Weights of a small class-conditioned image flow-matching model: 12900 steps, 33.9 epochs.
Rows from block 7 of a small class-conditioned image flow-matching model, named by matrix and row number. Rows with one number belong to one channel. Each number is 500 + 25 x the weight over its row's rms, rounded and kept within 0 to 999. All counts start at 0. Numbers have three digits each. After the name is the row's rms in percent of the matrix's.
After each channel's rows are labels from the 100 images, of 14976 (inputs lightly noised), where the channel reaches its highest value: "patch colour" is the nearest of a few named colours to the mean colour under the peak. Only what is clearly more common there than usual is listed. The data: procedural textures in two colours, tilted and lit. In brackets: how many of the 100, against the usual share in percent.
# convs0: first 3x3 conv (model.decb.0.0.convs.0.weight, 192x384x3x3, each kernel summed), inputs 77-153
# convs1: second 3x3 conv (model.decb.0.0.convs.1.weight, 192x192x3x3, transposed, each kernel summed), outputs 64-127

convs0.96 111:478476511450541475449481496489498475485500475506477475481467496479491536509523487528497526509501507496513455514521508494523479509492506503488482491491486516493485460508504514513501491504534451508491521443509477493475497472508505466
convs1.96 087:495542491527491539518486461497497526514499489517431477470506506508496475534479548429477492508530514525534506499508530472490492484497498528480510501505492507499557510505511463497473513538532508
patch colour: brown (41 vs 20.2)

convs0.4 070:462496503515531499498439488502501505517489489477512492495505493499509511492497489481508517528507498505476510498491477530544513487500483496507521517509574500533493485494505516476528492509501496491508497515522496496489536473494502504
convs1.4 092:514497494501530495498526495469509452503529439487506470500508499543549495482496487419463490493515490503516507502494497480512479486486519500511507530482482504494478509512436510471514488514496495
patch colour: black (37 vs 3.7)

convs0.58 123:516506501499512511505503507509506498465491496507509499503495506487489522495542509492495511522513501493497500501486497461544511507491500507483495512503492493508512485499483490495507503508511487494504502461486504487493506490499503496
convs1.58 107:473488471488497509511441486505478512461497524531511491469490517556487495461478515468493533494508493512485528476506511496513467524503505483489491518488478508489506502510474535510508459528540471
patch colour: grey (52 vs 22.5); green (33 vs 9.6)

convs0.137 091:477493485508500493483455508481495505528490498481529507500524491504518484496526524416498507519493499518500507495460499487519493486509494501506521521527495492473501533497515513490495509508473528504468499491506502498506480493509495514
convs1.137 094:481520504487497543517463498492548499485491493501508531505480537541521499468421497486528527480541469496501521482480515521506488513489494466473492517515528519457485515492484512451477463484503522
patch colour: red (33 vs 5); purple (31 vs 7.4)

convs0.168 081:495486505494479491489511482528475480520475487523493494492482520481492508487497507528513495438492499501503489485486508473583473463533489501487488451488500481486458470500414498485492476478431498500453535471496476497510487506485482477
convs1.168 091:486553527490527524507462525459495488497465475490475507538504486459561486504521476501497503529504461469567488481532508550513489513554502520481503522491488426524457494529532528504490510498497517
patch colour: green (35 vs 9.6)

convs0.190 089:470491491467497473532480500491502513478493462500512491508532490496492503502502507499507498503513493510493498521484507490493496498520487479509482502493544510488488528514501525516508493500497479521509512437497495488502501466493508501
convs1.190 098:498498503487466522455496472469500485476475509514499523504451521505516480503481520506474506482473517486504509497511494489467491518470460558497517499511486494490520517502486503489475513511480514
patch colour: black (45 vs 3.7); green (41 vs 9.6)

convs0.32 097:515488497497517505499515492456498487491488496492509521494494486501501517490519505470514495455490484501482525506483501491462490478508496476484497513498493495505486499502515502504500493519533524542509451508508497501485497496504500519
convs1.32 087:549516500529471444517505482492502490525498462479533469524524532533521485490500496492466515508535533458535504440505517485527504475513521490517480533467538513463497471449529503505471507477492529
patch colour: green (50 vs 9.6)

convs0.99 136:487501512500492502507502504497497492493491501501505493500504500503502497502515499515511486484514499497499508499507506513502501503492498497490494509490491496513502523493516502498498496508491496510507506498506500497499508491495502497
convs1.99 132:516486498532510489476478521519532481480455505492443498517504598539499552491534488492520481531516494466457476484488513501469470485459516473524543527507467511489513485493537515440480539526503502
patch colour: orange (28 vs 7.1)

convs0.171 127:486498500496497495489510503488490480499505500484540489496501492504495509501497503440483489486491498501500490502530493568470489513489496506490499523514513489487495498513475494507494492503484501479480505506484492492482514492489502491
convs1.171 112:480510521485449508471519480503531468512460512532532499487469497532519541522519552494532493500491551522473472482463538476498525492494518527517504516479502468487464503488542517514480529500488497
patch colour: black (27 vs 3.7)

convs0.46 093:504494508498490486478511519495502491473497491494483502489499500495492499496504484515505508497498507505486493488510500534529491502474491496483490505486499495490514502482496495494498482494496490505501498453522494492500507496507508479
convs1.46 100:493490490507534496515508531486503472492520515475516459488473459481448503459544484552492491480536474490488489508531489478495516485509480537555489498429506555493509495516458498518432498491490484
patch colour: purple (28 vs 7.4)

convs0.165 140:488492482514500492530508516512492506509493504527500489504507498533517491505513486468502505487497506518489508498507502494488498492509501508527522530511491514499501578494506489497497500494495516520504500528516497509493497494487497506
convs1.165 085:456462487504524520515515457504517530498484477507498543497496499504467466519449536496496538482532523496484496488526494506498501515507475506456475479527524453511502493549500537530538501527471486
patch colour: orange (33 vs 7.1); yellow (31 vs 4.1)

convs0.29 080:474504520502475505477503496501501512508509517490479508517510522524529500523477519482503530510537515517513501507487508509506512521537528519500526503513517509497502463529508513518508509510433520522536518502467493504498473500499487488
convs1.29 106:479523516506511544527507534516504505486512550508494494503495501552498506523495515517540490494533458534499547509540502486504475555487538532474487524521533539497455469478476501545515537501478519
patch colour: pink (28 vs 9.8)

convs0.105 158:492501495516501504449513504473494495529481497500468487482500506498518497506533497483490499509517513501508521501484510463522502510510495495520484506506508506527492503485522491499497505513517483484517486482523497508501490490491506498
convs1.105 082:505500530455529473499455493536536495452542479494524495441478485485480487468507481514529510471536480502524536499549499509517482484518473509509480522497483522519558522487521491490471521475514474
patch colour: grey (49 vs 22.5)

convs0.174 130:491498500491513510498501508517502500517502500511507502492504502496511504496516497494500505508496508501503509497503499470513505507490502496473503506494511503491488526506509502509504504511513506517508506462503505491495506486502496493
convs1.174 133:502486474522503529492526516451472492547489532519460509516468495523517504518489527504512508492469524456513516546509485492482500491493496488511501505508481483520497476485471476520532502536521540
patch colour: blue (40 vs 6.4)

convs0.63 113:501477487468518477531493486530507500546508464487527471510520504508489511517480525471513534534515513529520463514529498529527505494505499504487496512493577507483489456492563524515514507521517499508524523448517478484500509474493513451
convs1.63 105:524481538481506530493501479464512478505505510522464498446451496476473495501507538467551472464446482488506480523505458480445459470521517554540521506510509511522539502533520532502495521537503501
patch colour: white (43 vs 2.1); pink (25 vs 9.8)

convs0.23 130:506495492495584480536502504507491488517485487473495487479499482466492496494496476503500489516534519482507505507500507489517488520495486495470500491499470474510494489501517498494494488498511498502505489504505513487502504514506502502
convs1.23 095:511465511559532530455553529449482496512479534503479484470519504499483507535516514437499481515493490531508478549511519490490494475484529498487508484502513478503522478515521459511526535534490482
patch colour: green (53 vs 9.6)

convs0.24 116:516508489512485502520510507489507506484510508501494504500504506520504491496484492508494498486492483499516526509498499480510509499512510503500502513498488498504520496498487505496515491511515471508511515490499484491480490489510498480
convs1.24 103:522510539500494478531489495508526509481473486468534514503478507460499539457478496517482511524504513528468502520513536515533509495507518535503452505505509488498522502503521465491496500480485536
patch colour: grey (51 vs 22.5)

convs0.35 111:498487514480503493415490501474527515529496496492529505491498491487491491482485483451465503508518479493510467472512507514535487501514497498518487495509521501476504537504501480508494498478518505531478490517490490512513492478501487490
convs1.35 088:555521519494482482459460514472529463513485501508507512521529499531521505515504476521521418452477449486526518503478515477480500494435498481496530505512471495474496498528491498476487532487492510
patch colour: purple (43 vs 7.4)

convs0.14 081:557523521505454514502543516522506493544521499521541489507468479465471492479493477530487458499480496480497462483455516477492480511461481486436465499470381488485490399466459482466478463500466509507496486472475490477487504472497477488
convs1.14 113:509502517483496463464527522477502499469532510500496486428518470516519454490486468445448484534489534481541510508532532482490517505468488485498505491511490498515461466451520514485519476511482444
patch colour: brown (53 vs 20.2)

convs0.19 129:518512483491568504492510496514497490487493487479508497496490497487494481500474490507496488502486516485495482511507509519501499486481500505509492517500463498510501499488484491501490494500506486507507503475510514504510517503495508504
convs1.19 110:506476489512501514526524509500492505492496466474517478527545474490468496476518503476460523474531461543466472488528519487502468467505502507476473488502504465498510488538507486470510440503466484
patch colour: red (39 vs 5); orange (34 vs 7.1)

convs0.94 119:489487493487506507478491491497495484494504507505486491500475496482482488490505483473522492512489492484499468490501474508475465492505489497492491509466479488503517507479509485498494486488562510549509513467557492480483476479498507485
convs1.94 103:520513476481505501443537523531484484516487497488445489484501507497493505478445498494486499457489498477505525516453483511496490429485524443493524497475483476480490498506529540511511498498486517
patch colour: white (35 vs 2.1)

convs0.54 130:463502502501504501508517515521491481504501491517524505509494506502500518505524492546520501498491487494493499514506501513506487505509487498475496501475527514515503499497521494503505498498506488489497500562508483493494496501503514499
convs1.54 107:459486477526486466526511447519516504496508460512468531518538479505470518528473508476508501498473516452493487467517461490482490496500569495486510503496519477504484460467494538525510474486514512
patch colour: white (34 vs 2.1); yellow (27 vs 4.1)

convs0.150 123:492501501488477503541499517510502509537498495500450502500490483487499498512470493516511502531511496501500493504510492477513485502485502506457484505492460502532511521504522492495498492492497519490503500472507492493503504490489492494
convs1.150 106:471482505488462449567484481519515498464545495487461480482497494469484529501522523484534470489494503517487467472509465522541500518517567552488476500475480511477498446475513536520484505493525511
patch colour: green (42 vs 9.6)

convs0.34 144:500492493513468498526491500497504485517487513493509480506491495481502497485470486498502489505507498503503512488513507487510485471478480494489491499471489496505500530498541485489506495497505509510479507501532491490494488504485504500
convs1.34 103:504466525475496492509481491510520444488502507533463510494485552513486533472534457496552486475460495475502462459529493498448533502469490493557558537495454490483520493513478544444465516495497519
patch colour: white (31 vs 2.1); pink (29 vs 9.8)

convs0.148 086:549508542499526494501509522468505490500487487455479511502497524485490497499485492490477488458543493486487513498497495552457496481518499500509495472509507505516508517507494508511477514499489528507445473512501484493497521497491492535
convs1.148 110:489498490535552484515477525514514490526543516512507506480502535504514497486485445515543450509547498499490463451452505490497522515502509472530475479484525510490495506443470542519502504479494527
patch colour: pink (35 vs 9.8)

convs0.110 185:485495498526472515543504502489494522479481514505491508538502503493488469505515482515506481514492495481486498494485490499509491520497495499525481503468523488485507512486515478492483489501504485522496501516514509505504520506487495512
convs1.110 074:470501509473503557509480557506512500498514469518495502471518503475463500493480509506505539506490540485456532504510472521488535554504501469520488532473489470458503494471484533497455592543521503
patch colour: orange (25 vs 7.1)

convs0.40 087:502496506496570500498502509516506486509501512505546490507522511494531525493533521517496526500520549536495504530547494498557478513486514498490472469488522486505492430552528522502517504499523477513495516449511491482497521487495487477
convs1.40 115:489481524508524515520507468517473498520511536494498526463496499497475499553487515532514490545472514510515487469452515511475527550520518475534492511466519473495519472540541498485497519511490521
patch colour: brown (58 vs 20.2)

convs0.162 069:498497536512525502517484525432500524468496512472471489511483465524485498502510518499479548527492495515537498511526529514492506494497516521496505510514481525558539528510454492508512504526598499533464503493551516477502470506486504502
convs1.162 080:535511485488485488517487525435530449532469535524546513517476452504498504492456488517469482515505477458464489507475472508524507521515489527537531491532527503518454457539485483516495492451512547
patch colour: yellow (33 vs 4.1)

convs0.77 118:497490468498585481547476506513495491512489475515532493510514512520501498509498516494504525522510512522522507537502536536486506483490506517509535515499496526489501489499535539493538504519504479498523503508509494494507513499486522501
convs1.77 092:497520522535470510460523498527501417526457522494495573518477481484501506439494520547508527511470513555503471538473508516527499526482478486483532520489475461427488522517467491486542539514468536
patch colour: black (44 vs 3.7)

convs0.41 091:490488525501482490508483519494508489467495496482471491483487494492493490488560467486482498499501495524492500497518488498514490529513494484487476497499483503509511517481499468508495508493487537512484507472481491502477477492503495477
convs1.41 101:500474470512488498502540495534469487497480529508469466504476522482500516509539486584503471518514511492515519449510523515516477477491510479541525526510477529519512545531494492507506542505470508
patch colour: grey (46 vs 22.5)

convs0.8 121:511499490484606488483489510534520488506497480499501484490497497500490507489489497485493509524525533503507495485505513467507516520492502500479508503489516498453531461508468517495508490506523472498502471468503488494489558483498499496
convs1.8 090:512511494470437567448532496528514497514451478505514529475454498512507529492524518496512467479495490513447519479480535485476510486497467487523475536489499491509478531508563526502536478556490497
patch colour: brown (50 vs 20.2)

convs0.152 134:485493485496510508432495511502504503454488498501529500510490490499486489499459501487496497495498496501489503490534490491538483495479479491507501511498504478505487522482496501489494477499496501496492501532508493481491478502483499500
convs1.152 104:500497500473485472530481451495485524464515500518485539510527548505523523530478522460510513544527496498526495494488496507514489525509529521424493496574508468503538459508533546539514521504544518
patch colour: pink (48 vs 9.8)

convs0.175 106:501503466489455508478485498484497488461493505502522478504490504484475513499508503523473492456491493497498487496503486524430490512472494488514482489497464475451521495473492489480505507484449505516514509454481507493491473483495499486
convs1.175 081:507477532529514510509489499498508497495513460496465522496473470506506500545491477460504486506502527499515486488522450519469496497486543528501509499509523500463515469428517502495474535511526489
patch colour: green (27 vs 9.6)